Weights of a small image classifier.
Model: 20.3M parameters, 40-pixel images, arch vit, norm layernorm, activation squared_relu, num experts 16, patch size [4, 4], layers 8, width 192.
Training: muon at rate 0.0028, 4100 steps, batches of 64, held-out accuracy 95%.
Rows from block 5 of a small image classifier, named by matrix and row number. Rows with one number within an expert belong to one neuron, the router's apart. Each number is 128 + 32 x the weight over its row's rms, rounded and kept within 0 to 255. All counts start at 0. Numbers have three digits each. After the name is the row's rms in percent of the matrix's.
Before each expert's rows are labels from the 100 images, of 14976, where the router gives the expert most weight on average: "top examples" is what is common among them; "colour at peak" is the nearest of a few named colours to the mean colour under the peak. Only what is clearly more common there than usual is listed. The data: reaction-diffusion patterns (Gray-Scott).
# router: router (model.blocks.5.mlp.router.weight, 16x192, trained with AdamW), inputs 0-191
# up: expert up (model.blocks.5.mlp.up, 16x384x192), inputs 0-191
# down: expert down (model.blocks.5.mlp.down, 16x192x384, transposed), outputs 0-191

# expert 4
top examples: cool; vivid
colour at peak: green; cyan
router.4 105:109084094084118180155183180094150162113159186113110099070186196127137160140135124104144160128105070163127169159152154183106187144161075137075130122095131097134122108138131080114123086172105153092162090143178165130082139141145146085133149120116152150099042128160162130122074123163103127167132117149132188095158125102111137184110143101112117159149148171124143147124092168186086089140135137186078145112053147186097174093145082098116154143179097127154128110089148119084154175164106117117084129142144199112098137112098138141141156166124106164174097118149087147173139080185140159083
up.0 092:107134147111088123069115093134123086127104164127119114113098130165170090037135112087172170134119057142128119120124108180178118112128134131128071199156075113083129123162137146156156177117140114101179104146161148116091059108125227111133123147137196159110155180159140122062091187026105164160114122117102140133140155163097107130081168146078110098110130111154146125154100137096134161144126112115104075145098115153071068178116083125113114160150126076097104186087118118192108155142158104182184122170132124144150100105093164141129147174119141087121117131148132171134150125109155177137
down.0 086:144085121154105115122121077066093162139201120152169130126102187123179118161151102133108115024089155163103140172106104087123114110104164104094122147106113112110141104151190159167064152158069086117062154148147090086180125142112164146199215130148187134052121152146151092119131121145125120147160105158189039180155178143095106124131164105172088129128172051106141130070144152115181105104131130147123142132169088160153090158134160113131103147124081154154081142111113145200160172120140118137116087133153142121118125108145118115131139121125154089130131124121196105119143121142099113141
up.1 072:162201139109177120094124128136151158138139175075091097096136159126150062124123148066151091114154115120055142096184150122132160085133131155102090103125082094164111085176120168093139087117145134119079111151112080089195151132127047189110139172149117093104107148170107170092161145217109200071150113143124144110114133109131113120111162174117124127104141151144122101105089149193159126130170112097152109147101138097109179151152124151090199137172106124152161141148144136167153120108135085154096079071179071108126127101124095106103114153139113108147087139119085148192131167152127106037
down.1 056:201177108142124118107133120106116139128128176106183166162189124143106137155141146121170128138077185165099184114075187106175100096077146063109147138113100111105139144147125141128170142055146134096147165124141167106135102137093141140181134126199152150076139179126150129134127143064121167192104068129093115177128167116137145131076111120137101121150181158116140129176102047151102090139081092174110129127082129133077132127109103102141113171176134135093133125146150154139100085129114145126094106186111167132087110121099152105152154160112144099102097075228130087047059130133105099103
up.2 094:135157089094140138141125129123128045099061145134128122106195082132170148150120097108089148148160080096099087114172138137114159224130138144129119128173156125150110153181108145150132153157072103151106159159088161115153095156139109115174111112168110114157129089174113128081093122119158131145125133126118142140093127149180144124118171106132143145108079118129053145163202120110050144134106087087136153161113070115084129178070185177161104110108147093219098174166116074120108126122106149119168086076137073181111120185117145148120174135201162095087155160119152124080145134158099105113
down.2 111:163125156129128115177108108088151135147159135113128098122088080164162160127103126168074125175084141124113108128111119158095142127142144132116073126115090149156120078130160156111207178144149078187146138145206203104119103139071143089121179093163136159175131110152109119082144103219097105138111185131156104062082115105101145146090116135120160137128149127115090107154119087129132029109118177133229080175150101195112127166116088079165138129092133122146139108114049140131080123146143157121152132172149107118156093091111081122132105146139113091092182136126148157126099157071165146144

# expert 7
top examples: pastel
colour at peak: grey
router.7 102:110102120070129101167111114070056154139124155114129113096093100118120164095130158097098102069148158117094152150149120178060166174142187128167171080169141082117083132107120109096139098163156101074170059099152173110162125121143163135153122153143107115162085110182104192177198103113157179116123096118087198114123092144104105183113168091086126177135112155120177064104097089149139158205136149106091087165111157148121171152125108139140075090134071179094171116100129119156134083121091139113174133130098133126120165105126092117066123140111132163149123154175155122106181117106149163137
up.0 040:091068212136122209109142101182165135117146184139150088100173142105142156178143115075120146090114133116172150064162121105097087085102134150130150121130180171187105111114165103173108145099099113099179158162145102152082087124162143123156181055118101097071115095112103128174182105165116167123170132143157146120138097086164112132113142150145143075094108097126131202115084130123131058073114088080138115125138165141143164141103134120096092140152172131122160149104126092131161148182151079083055127101077100133160130089124087170123108106157118062092130101085145123185140115096150131137
down.0 038:131141131107100179171079161143115152091138116085098097143095205173186157097107123148108108085137099073208137135118142156169133092147154078132070119148148137132152207147131114115065111130129108097102146145131220067156111154093131138115102134160082111156140099061127179153110113174115116146079110106132133123160146082118158123079179113102114115186121150104123155131097104088154131141143124089092136100113126133125099102178116104080104145152096177144089156132038097174152147098118106126094138109103171175193111168147124162187137155178155151181112039171114140132100112127167145136
up.1 065:092119126156136183160102181106121141102091168114138153079103118105125170115156099171208174174145076141161116111105103129102149123117129127149157120074147059157143087143088110146129124068159144104115161140158168086119080103099139128148143164151147102143170115110089075126145127100119146125096129124110064087125120076182182190151147128086127132144112142166098155109112102155118135126092117082157095123095097118124118079150151138115062133164093148118150091141123142130102172070182126060137147180155186140128135055137117129062064181172150103123039133165170132139162084161167195090
down.1 060:180182128072151110086166089119147147157111185103177188086120146109152137185164160155123093157107127117096124167089145088045103119160100171119163126057127152145073109119167150122143117086171153110109054126192133105120163064131106138142129134173046139168081078138174140135166146177146158118156108144139177145092152131142145139158125182146098140087142101092162130086150066057143132100110078130191108106166153121186123146109119165113094091104156068075111106127109132131164123119119127075119152149090105100175131116150109152055122126125120119132157101147116100095157129171121074133
up.2 079:157094105185107167077133192159173083121129131175060162065125131148133153102216082122173141109154056154126143177089163105133170121110141077142091141145124106101174159121132102062110155134151107050117109139086139117135112168120070166096117157151110140104146134126165153101157157125082167159142140066076132129129190162138177149104191185108138071159110171142091113141119122140165115099152144102194145135141113169168130081124109129050137140148121083091135131020130138107127153083109148143104113165133135154129118124131189110151130161140145164138111159096137103135166085109169124134
down.2 082:132090123121131140101064113085121107107123128107153100121122157127161101150140108120129174200097115112110115077094144117136084132090187126113182118096084138133071142095111128131085158140136129082131119119158099134153204115086155160208176154158117124128143077117161133078128174110118157055092198088113152096141164115155120110158120066176102033110150089113172210142127182161093143141149091120096102094116159148211086157106142169102084141143092141094116065119157132126157170058184104127147132077131133131144140145116144111188176130168090142158154153120138172137117123136146128082

# expert 2
top examples: dark; cool
colour at peak: black
router.2 095:137110103114162121153132122079138155127090187069148160089176118079161163098123111097124077150078143126132180155096100149113125149163092077176125147182158103105124112145135082144100109105070123119096183113113123101115110095113123098100198123168134118065162152111128149158077154139139137057107145151091171107136165169092102148089101153122117138117100176129121097135075183129161107086091175126165109131125122185171160117169084097116103152154084066098079125062145099109131101137106148130168159185145122113163106163160111083193067115102159176172105110146115115066173183151092186155
up.0 124:126090117142117091117167090138105097158148137147106090152080099123148133143119169118122200191117201164201140118137074136143105134173080108150095101101129051164122111133143149096102145120113150178132140160094110144085114086148112136141088143113155079138100142078108141140133097095135157113117127120153097097161103116123165164103142135131203173123170119180097105141159152096113070173090176113111130118088125090163101039173114108183111149121149191112150063138099110130118131166129088097084158142093125222091196093138099134165104119157127172127143072120190158149093088162157188137
down.0 123:108146130089133158182128138149090148104153144139181131115089112075148120089179155105133108024106113136134104156126153103096133150159125176134122158174113121112078161130160123159161175116154124143143108117149130127147122110146117126117145150149210162162172129149114136095115116106099138182142108094116069126050145118111165047152103172110120098095159150147086133119159111115106157120138150129186143076132080114103132121148162152042146122128190123128164200104119132104085106209181179190109077130175077155146082074128099076121141109105089133064098165128119133072188108164134123082
up.1 057:136150100174140103097181119162130162219172106093136089158120119122130124120117094110123136153202114143173154092134198108114098100157123061209099168107122139100132157156157132147123120167111170127101139136118113073154086157148107098093158110167115150108137165124165098086098062119124074177137108117131150167128146184118120154139095095085086122134078126093125122079129171139086135110151094107196110069061110122180166088123142169143114176142173119102063132132133085077136126151145056143179129175151137081143112056084129188095134108111131132100121079086121118133128088174091156152
down.1 067:150150123169134153113141139131079071141115090145097084101130090151144175123120130115160136158068055051077163150139117154058139155124167140111140093126113125141112104163127130130143170077101143169073163196150175131162118082161090128099007134130146109100159129108160155122138122150164066106164148166125071117159087126168108105193120113157101108144145139188118128103149112090123159144107155125136091137111213157127156128096130099139035117144092104111133151169180122157099122162106094166126155098159157132106127112131057151163146179098048103123143123162102155091155162152132105153
up.2 085:103129153129081177131132126149103172092149128149135136173103124148096126139144111098079095122107116117116100163120144128089080114126118125146143148153124132143156191098043160121102098112096161125103157119165117104130154090092138179139108115069145137078099180185147159095203181194132107081104129076058109103127080120111117145143152150167133173190132128182161134112107169127129152110136157127135063161107101138063157117109148114105080101133162191162103069094222145100136060129178098099126169125084126154072156079135098141147184169170130178183136144143099132153143099066131152140
down.2 079:177114170154109086111107122188141082110139149131105181087145084167146116140127093117156106065126136072156141147143139135158084084190155084184107134136116090107074170229107066183220085128104125151109077083126141127128129126119149116123120133098173121111177112110164173182124173133129128112142133145146082154120115131147092143122131175105155166129104117049126128079128086101129164151154141153107159093075087125112133139092147080181098207105154109130138069147145099090121081158138114111143131197147194143149122166111137167108103178129101116083159123111127092062094139114113162109

# expert 6
top examples: warm
colour at peak: brown
router.6 100:123095121104113139151096101124100122127053070131117123068177128110144172170136141148121160116172127160136128126080160118183099068128121138184140172079185153174119148118123110157118129077132173142170122137069134036142129170134144185128176138145148109125127175141162176128144175110073108153184227147088125140184116118101127080146101106174086081110110099105150119129106144090146111148088191154127075142166148132138139099142104188159160081138129129180119053079095110071126131110115156103068115083118122137121126144134120114128163160077164152183111136126112135080111115152193078115
up.0 039:119186126111071120113109119137173137115111175120064106104093162170111146111130139122181086191085105184179124129133158127083080100111120149092133088194123121170161079148190121074168134091136133162140131075075169093158152098139141163183113074052139141178173166089126160138139152158116101147057146110090116101145113114140157119172182151130119135159105095107126131092094120177107154106120121118090120106105117179037151123127129155081132099184226153116122065138113153119121157127106132092154162124107112089125142118154172097104161119166175190097185146143109148128136126085152120145
down.0 035:066073090128127156083185139091154155159118136086073145149149093115074125177127150124128148183134106098159125164137069153141131155146205200109132117145053167170077123039144173156147117173076088157090098152107168102111141160104118120155131106153158115080154122138157089127114148206130107101121105164162177148095178135122157135135143127138163108058119066124148070151136162123119149080089149117190146112166098110127164141110143157144165124169146138160104136161126137070131117156151118083114091171113106101142125100168152201152176101085146121120132125186126122102129162078153155181
up.1 085:123182097171102105076104103129113116119113118185111079121174132180144104098130149088148140107093135107216130118112159117147212171094108134156182135159088111135119132107030099082167163098118168170115130166158154151125171152059099101165161120162170094112105067142125166112156141182146125109146105113212144112111121107171150114139119096151145176093176196155126106164139103157141114143135074163115117052049181113128128108164134149084124128130162137159180156159103133128119084158121125170116089118162089086093132055095122116112116144150144094142082123142103138065112161132106134126
down.1 071:079157166061149156093118093142132210129167146144157163139118130104090132163083057125181168127120099094128085158191174154130127098156165126132119097132153156110138095186155130142100065154108115155132132175103180146129085120119103124105118135157108138144159067106154144200113171163129157158105190069227098096117134110130072128128097091095130219106087101102111092076155108124103147169118062105156108115148137106118139034073084079162129121150126138145145145156173164175188109152147142154121109107090117119139132139106106127112142109097121149138118096144095130148176164105108095162
up.2 037:097209135109145058140142168076112116111191070119108162169135099119123121120092167144102109142116126146094097104121138067130167171151136173164104141066156095111138139096181150122105064167142159163140133204109116152078127136109183143119142120088081124128111100154102073113146118178108110098106053151121171131122117159168053155107188162152135134157146170232099122079107090175098139096107087148124115128122106124097162102195130112110184098107151079129098117084157144136081159158140094080098131130121131063100129120104192135098107129145180107094118142107155142144128129091183115128
down.2 037:108073152057135143116111080138161167120104126159139153089185155142129189158157081147123102181118081090132161146132132123172130081150096125138163154106131164119085126122093141083126131183099177118122185156077116096162057152061041176088105156134139148042154144099150107165129127058098142098148084133100154102161076117160167104125057071123118162082144086115115094122154141140162125096134135136184090176197136128155123121086090163085135128115147161141082142154158099164084121114170143206089145145112147157157129093135124139146104059139129155133176110152142093136124118116125134112